{
  "dataset": "notes from a synthesiser with random patches",
  "encoder_weight_standardization": false,
  "fusion": "cross_attention",
  "decoder_fused_qkv": false,
  "decoder_inner_norm": false,
  "init": "xavier_uniform",
  "beta1": 0.95,
  "max_precond_dim": 1024,
  "epochs": 24.9,
  "decay_fraction": 0.4
}
Rows from block 3 of the text decoder, named by matrix and row number. Each number is 128 + 24 x the weight over its row's rms, rounded and kept within 0 to 255. All counts start at 0. Numbers have three digits each.
# v: cross-attention value (decoder.blocks.3.cross_attn.v.weight, 128x208), inputs 168-207
v.0:120130089144135095130141142148146153125146118121128186098169109126115102117170118125099134097149084126163140093101163149
v.1:167126156105155189125164136143166119126162104132123140114109120115144072130127148109144095150100150178101153099107113140
v.2:153148120129161112145139167124142122142118155134127148149140087112084115146139133126149100117136133117116092160119115163
v.3:136123140116120131140122109130140106148135159124154132174131132125130147105169117151135136059158150168133104112118112101
v.4:142133140114137107102104153144143193125164124142096152093150111121086152156140093129123142111114088106107168106103091145
v.5:071146129115106088120117130154135133085129136113121159109134150135107148159106128083112126117111166120116100142087133166
v.6:153155105128109163123162123102137110119139101101153127074136077102131140118138068092136137112091116088120152122114161096
v.7:160133136134179175162117142127125115163153167100090110138125102137148091123126115158174105139101142156136075095117140122
v.8:134126105153096147109110077113115162112139102130177081151064126143120186142103117110108131114145119114113107144162122101
v.9:103129128122165065091131151111098120172116147098100127144109110161122148155164126130145121124149123119101093118135131123
v.10:094156098119101085107144146142130139138121166162117107120110097073123078126159122123155154060129149145094122101160146115
v.11:151113147146155132158133133113114167140117092131141104097119090121127097145131120155151135119068109102107156153136094133
v.12:117122134162151109155123103074101097146126106141116123117089140105141144121135117096144133114107140151127100175104141178
v.13:151145112134118124159148114126106123151131115099139164166147129091138139119119140088087133112132145075073094095149133150
v.14:106102124104121111115115139192144151109107083143133107125102111138108142158085119147142125115143118116129056129136135106
v.15:155118124093108147146082124076131123098143133174138133168128134124152118161086129146144108126131118086165167122118113126
v.16:102118109137099117093203109148164134123134130156138120124155125116146109120089105114152144110086161140118133142156147148
v.17:099126097135140126135128130165088139116127073139141085139143159112152114160106137113194118112100178113127070148120134106
v.18:139135119139112102139169121181105091118111095097125091129117132119138171102119121167124160130149123120100107106084122120
v.19:151129169129120070122158087132126133127133130105104121107105154113121188119161097123149097109102124096157116179141111116
v.20:134091101147137179117153080137154131111121113086178154101139155154096123164089148174120093139109137117151099155144076145
v.21:125158075123146142135083139092132167127145157115148117177125120145131066124126118167127147108131127148111155107162107101
v.22:153154147133107107129136073166129149128146197128107132161135160089157133122126143139150110112085153093105095106086121124
v.23:124060095131107086145145105132135140106142123108159155138100124129159129105094107109118133173168146166105104177130124114
v.24:071141121112097100073168147139135083136151146131120106106109139146160192142107129131148128072136125113135082110144142133
v.25:139080120124134126138111141095145114161119124134090107086103152131129170116111167145120107121130126101164142119129132118
v.26:160131122133124177130089137152199106136152098120105155148131124143114105149119160156129133127143118131112149128139130124
v.27:193085123117091137136107102136129097155162168152132105143197150136150114100144154109096115154120128178142159158143162140
v.28:138120124135168136132121093142133133121176139122139093169054161116123140143098112151136125106136113179160116172113108135
v.29:123138131123063155139176150155141112103121089149144127148116120131168141144084120097147110116108133162111147111170127101
v.30:124098136134153192111096094082140140142138099127171147157118118131135116135121098145108095108152112121138145162123138144
v.31:144095138148135152173096129169117172132149104164138088125164103140138122164118135138142104163180133154166135150151148113
v.32:158109130139107078145121096133117173160106096106174128086156109089070167127132087076114103148152097117131077117131130126
v.33:132096120123118069141122187124137102152147161163119145106145092122070135120158168150125145150173083139103125086174116109
v.34:110142155124126102125129117142137181110138180100104152105154128138111082107174187107152138145125152115140142066124106120
v.35:130126165151164140114116117152144150159137132113164117138147125121077111125146129171117119148106125113138142117159108143
v.36:096164116170111089106157111136147144160146102088137167134169150159123155140094146165112099126150115123112120146114087107
v.37:100150165135094165156118132158127081085135122174146153119138124121132114130120061137138122120106146153140140115196109160
v.38:090116147124147148126132117120117098134125115138147127087130099085108105109123171152150139120095074121105131123152111178
v.39:145142121085143153148095090137126190118131111127122116083094137119124116140142086123106103106142119083143106116152098109
v.40:178119113099092141129106120111171102122125135133113135094104122117156131083132132106135123113167158129148143130153108094
v.41:116088137143113116101177141141133118098135137123138133129125147125084127103183120114098140162134125131123108122135136133
v.42:170166112152149107110179136136132134135134135126139092144148097155136104101104176129133162185124161121139130118142164183
v.43:129149127166127140051143113133149133098135147144139102166126163127121144151149152111129151125136154127128086111098166083
v.44:179140107096100105147128163115099141081150099093148098079129135076087117121129092070132151113117125104126150145114128152
v.45:100111137119137119133126115114125090121141127073144166125131118173155111120159152143121159132103138139137168141121166131
v.46:136102168098076150131141146192138147130151102179088142149065115098120141141136138156081133143133093093117158108156073157
v.47:109043134087136139134110119109137152131111103147165098085113127135118131182092157153128094154108164121136085156143111161
v.48:099088153141111106147128171140139162143143168116131113093096117108120108103130142103135091092148089161131156177112126129
v.49:178121128105094154150128095093124120121121165170101142116143111118121131085136120141125113127129137076128110141129156095
v.50:149164146130153099130097147143125178161109139130153127143123111125152147104133122130135126138140164129100113165119138115
v.51:111151131135158115142160131137117135139164162129121122137091132099092116160104148127129112193116101146115136097124116130
v.52:102129168162132148158126165163134164139126128109155170145148133131130163132138124084130134139131133153125100119099109129
v.53:141096140105102148116160172129142134114054116120131105123123102149077129124179153130109149122150064159116130149142145145
v.54:144118135138145168166120146127101150107078129152073110172121089100138090152093167106119187099137175131135127124129150150
v.55:102193132091131136109077138108120151139172148161092111116090141086095122116150132156082083125125170112121093117138115120
v.56:155116145107110125138104152122131149130122153071161168080153142121121191141112104113104131114141097141117151120108138138
v.57:091117109109149173133140163087146124103145090112132183113144143115105129123095143140117144101144104112153151146109103156
v.58:102133139130080100170118139107135124149129119107123119128157150144104152124109126141131127129146137135124142154160117137
v.59:124145141112089058153156137109144126150143109094093146142134124114124112145085180129110095132098148155137116158139095137
v.60:141098136124091076133114086133092108117155130111153121163151113186115150125142115137127143173165112163125099136148167135
v.61:165115125086105144120153158136122133121116145091142145145122139124127192131147077081082140101153080128116143123076130093
v.62:130120109125144092149152137175119147131119170117126133118138156125159156152111126132094152135103117141117130111107126136
v.63:165122152156095179112164085103199166085131131133128105153121097112113121119122038082150148131087127152124145187144102130
v.64:138125090107138103162134140140178102108125113079152134108152115134106146131137106202105144125138074138100172152141161130
v.65:106176154113108143138155120133103088113133159128097133137134177119163138132115113119135070114132155115141081153151108122
v.66:124125128134127133142059094153055139152103131131180131170117092139146123119126140139135137098146103135143150132108141105
v.67:086096124108088130174102140105099093124137156115140121121094094130139125174112151131131147132153127127111140110125167126
v.68:169123098105144158114120110107113118131193055136135125118161100113131118111093102145153103129143167093133152136138105105
v.69:154117129102168133160114142118121157151116128127162174100156096098067125142158126129107166152150110141162140163143143154
v.70:141141124133126109155145099128171134129195146134114134145161160131103105121159137161107116147141148147118136125106125132
v.71:149163101111129158128099166141087153132112127151142122108153104089131112120103127102131097121207118115088178123146145118
v.72:141093108125127208104117155097149111130137100104134160143134098079102129125115146066151155117120127100120176133107128187
v.73:075154145151131119152145096129130109098110121127130143096126167131137130127123143105101156103124084161141111095108090149
v.74:130129164130155132148179107154133164141136131117143124167126073128119133122154139130077100144135153159130133135120171098
v.75:148168133117106159151148163175139135104136081136147144144113140136125096106110157152154115109189117151126119169107128138
v.76:141088101147154150120090158092128112129104147136148147127119154162104159124137147087109128112141089123126090172130181129
v.77:119103152155129103120155156142159115159148116148122104127112127128149163171131111144127095146103086131148123093128145146
v.78:146112114108163132110154129122109117147102143132139127092149139127164108125108123094105153151113153131114094096117140121
v.79:131114078151107106133116122141097160124141101116126128148166175114105158120149156158154136146148141096119116123121125142
v.80:119124158066116106163125127153114162104185126148135118142111091107111124142087099135118097161136135088146135099122100127
v.81:105146127088156100139169135156124140151182149125112099134115145112155153161116100092109118120172124123101136104092083168
v.82:172170110072123102114115118149144103074164125141149113132137130104138146177116164155170090149109132117136131123119115113
v.83:115109135123120120169111099110100097153139099125131130120124116137154110124108097136103094130123147103133141104132111159
v.84:144125124143134118121160142135163125147156156115143114119148148125139145123131121124090127157115107113137060159089156130
v.85:103130172168119089162139083153113133129122148133067143167081131091162091086160127135152092115113139134133117144126128120
v.86:116139166122109096085145114118124181096133125148125113120122120176182151158127079125131129114140101113126095140115165107
v.87:128128152108129162142153135118134125159133112103106144166192151120127141153115137063164126134122121169114144127095129124
v.88:114117139144123154116139081149142134102138131152117120138168114142148146154137138084161145143122141144144125095143151094
v.89:067150143158134129099079125154130117138123107153127141101095124082142120148141121101122108127098125114126134103136108149
v.90:127107153157155161145133086149122138135125155163137129133126141167122189126128127147116093189174109167117094102114109111
v.91:117154160131172189092148136107149145197112143130144150163149129132085163098125126146111121119159089143109165111125144145
v.92:148126117130112174121131123086119153154124111126146131147165138155138137148129156122150111153148159133140099184148119115
v.93:113125178121127138136125136161166141146112151119118161176116143159158098155092134147121107082121096160125091103119137142
v.94:122082137112151138102123168121127091166147114190128116139118144162137115110140155167145135151133125143120168119134153142
v.95:102107146150105101129139109140101168173158114153108097113096121116159104158100134139152092153087139132120101136117107131
v.96:148127113164119146095095124085155141107116093152133161148129151130141091153123175109171117115138115133150166154134113137
v.97:143120108160141189112140055156147144103119155136116124169104114169139109108108152157114151124109127120110117104140123101
v.98:083079134176142085129117125112169141107132112187127147127153113110107129152118138099140121165145141147153144140125142097
v.99:154107092146140129119150165159130099119152124116115110097135124126147090145140144183165189147112071127085101115104157123
v.100:107151136090144147144121098125105117091127176145128125133161100112107101142122137113159150141129128134135088104130139119
v.101:149142129081132141102099191122109152097166115142123103094148125086111164188112108135109107159149092068123157117113100101
v.102:124113084095146130123115122106139135111132162109154107101149132121126088109163120107129150167085163151139106167138165118
v.103:129178148114135078147157102151129115096140106102092163163123153128112162129140128153141086149096136098147103132146099138
v.104:133125116128153123127105126155170131104142161075159132091107115110107104115144131143097169120119161127111096142154122178
v.105:127122103144131159129132127163147143141127148111132120131177135114147131138136067118134131109136090139106089135146155098
v.106:191126111131107147178135137127132151182131116144116119130139115079123086085090125132146078100127117125123149116136093117
v.107:079111093106132105128165084090134136166115113159113130089115106103118105099113154137173090117105141101138119130167096091
v.108:124133096123141083094088128138114126119137166155128158141118101086094108157144123159121109173113110102104153124151126117
v.109:164119156108158173130124156114147100128167077129104120148104163154158149185071115127126083160146139094139117132112114122
v.110:094096116124178124110127150116137076145086094111113139118108106154087097165138121132092148142132098085126146123099164140
v.111:153124120133105180155124147107101160110128074160116129146153150111141109104102160126143097173128144120140198150134109111
v.112:167122122145134147139082110097138067119118152125139157143150148160151108121121123135169117101124125152135171166147165158
v.113:148094115119137140126102091147128150112116129149180132137154153157121135134130123145109139168120095104134114095138132160
v.114:147137139090109175122179122148109151130176143136144106181094149153156166148087110151090126133129139103141136097135118160
v.115:093084135161140106111108168135155119171134142099097171093137156135125114126125115117145139126155113124125130174111127138
v.116:170168119152149121069115159139126148138104123115118113112115103108140096128121101110142116136101096088135087116104138093
v.117:158110107138156142114115125094105115096141098109131143140177173103143158121131179140095133153166117088147136105132154140
v.118:120137098114124135108123137110143104138134115106101162088130117126148132074111093102145115125158142149128152176162129135
v.119:118094139139103197142105107110177150115085101142118108108127111116137123138130136084135158081170113133130168129134111126
v.120:119148125131165163149099096143106141139156094123107154118148094143148088092123156107144122116107149079156121123148102117
v.121:136144122127125145155113142160098107140166163150096130111117122123177150110133123148132129112104123109112117123096141136
v.122:108104148124108148137118116115092182111122133130181146129150088178136149119157084121105129143136136129163181137161131150
v.123:133072142120081123127148148156164107087148141096124134156115140165132149155149171161108158110100132105161141135115094122
v.124:129134110160140129139103124122124192130076097121147137127144138139107114096182143121151122128149137189121130170142126134
v.125:131111108115134095128141185111114144156078101105120135107200188190140165124127119100129155115132121163105091126157114147
v.126:167157151130123135161108141118104163115122096144131109143142119104102141108089167071083131145111131091132156103134105147
v.127:117179130097115140115101145125143166110122112138112132142149124112128156124128129122151097123129121111134070142125097166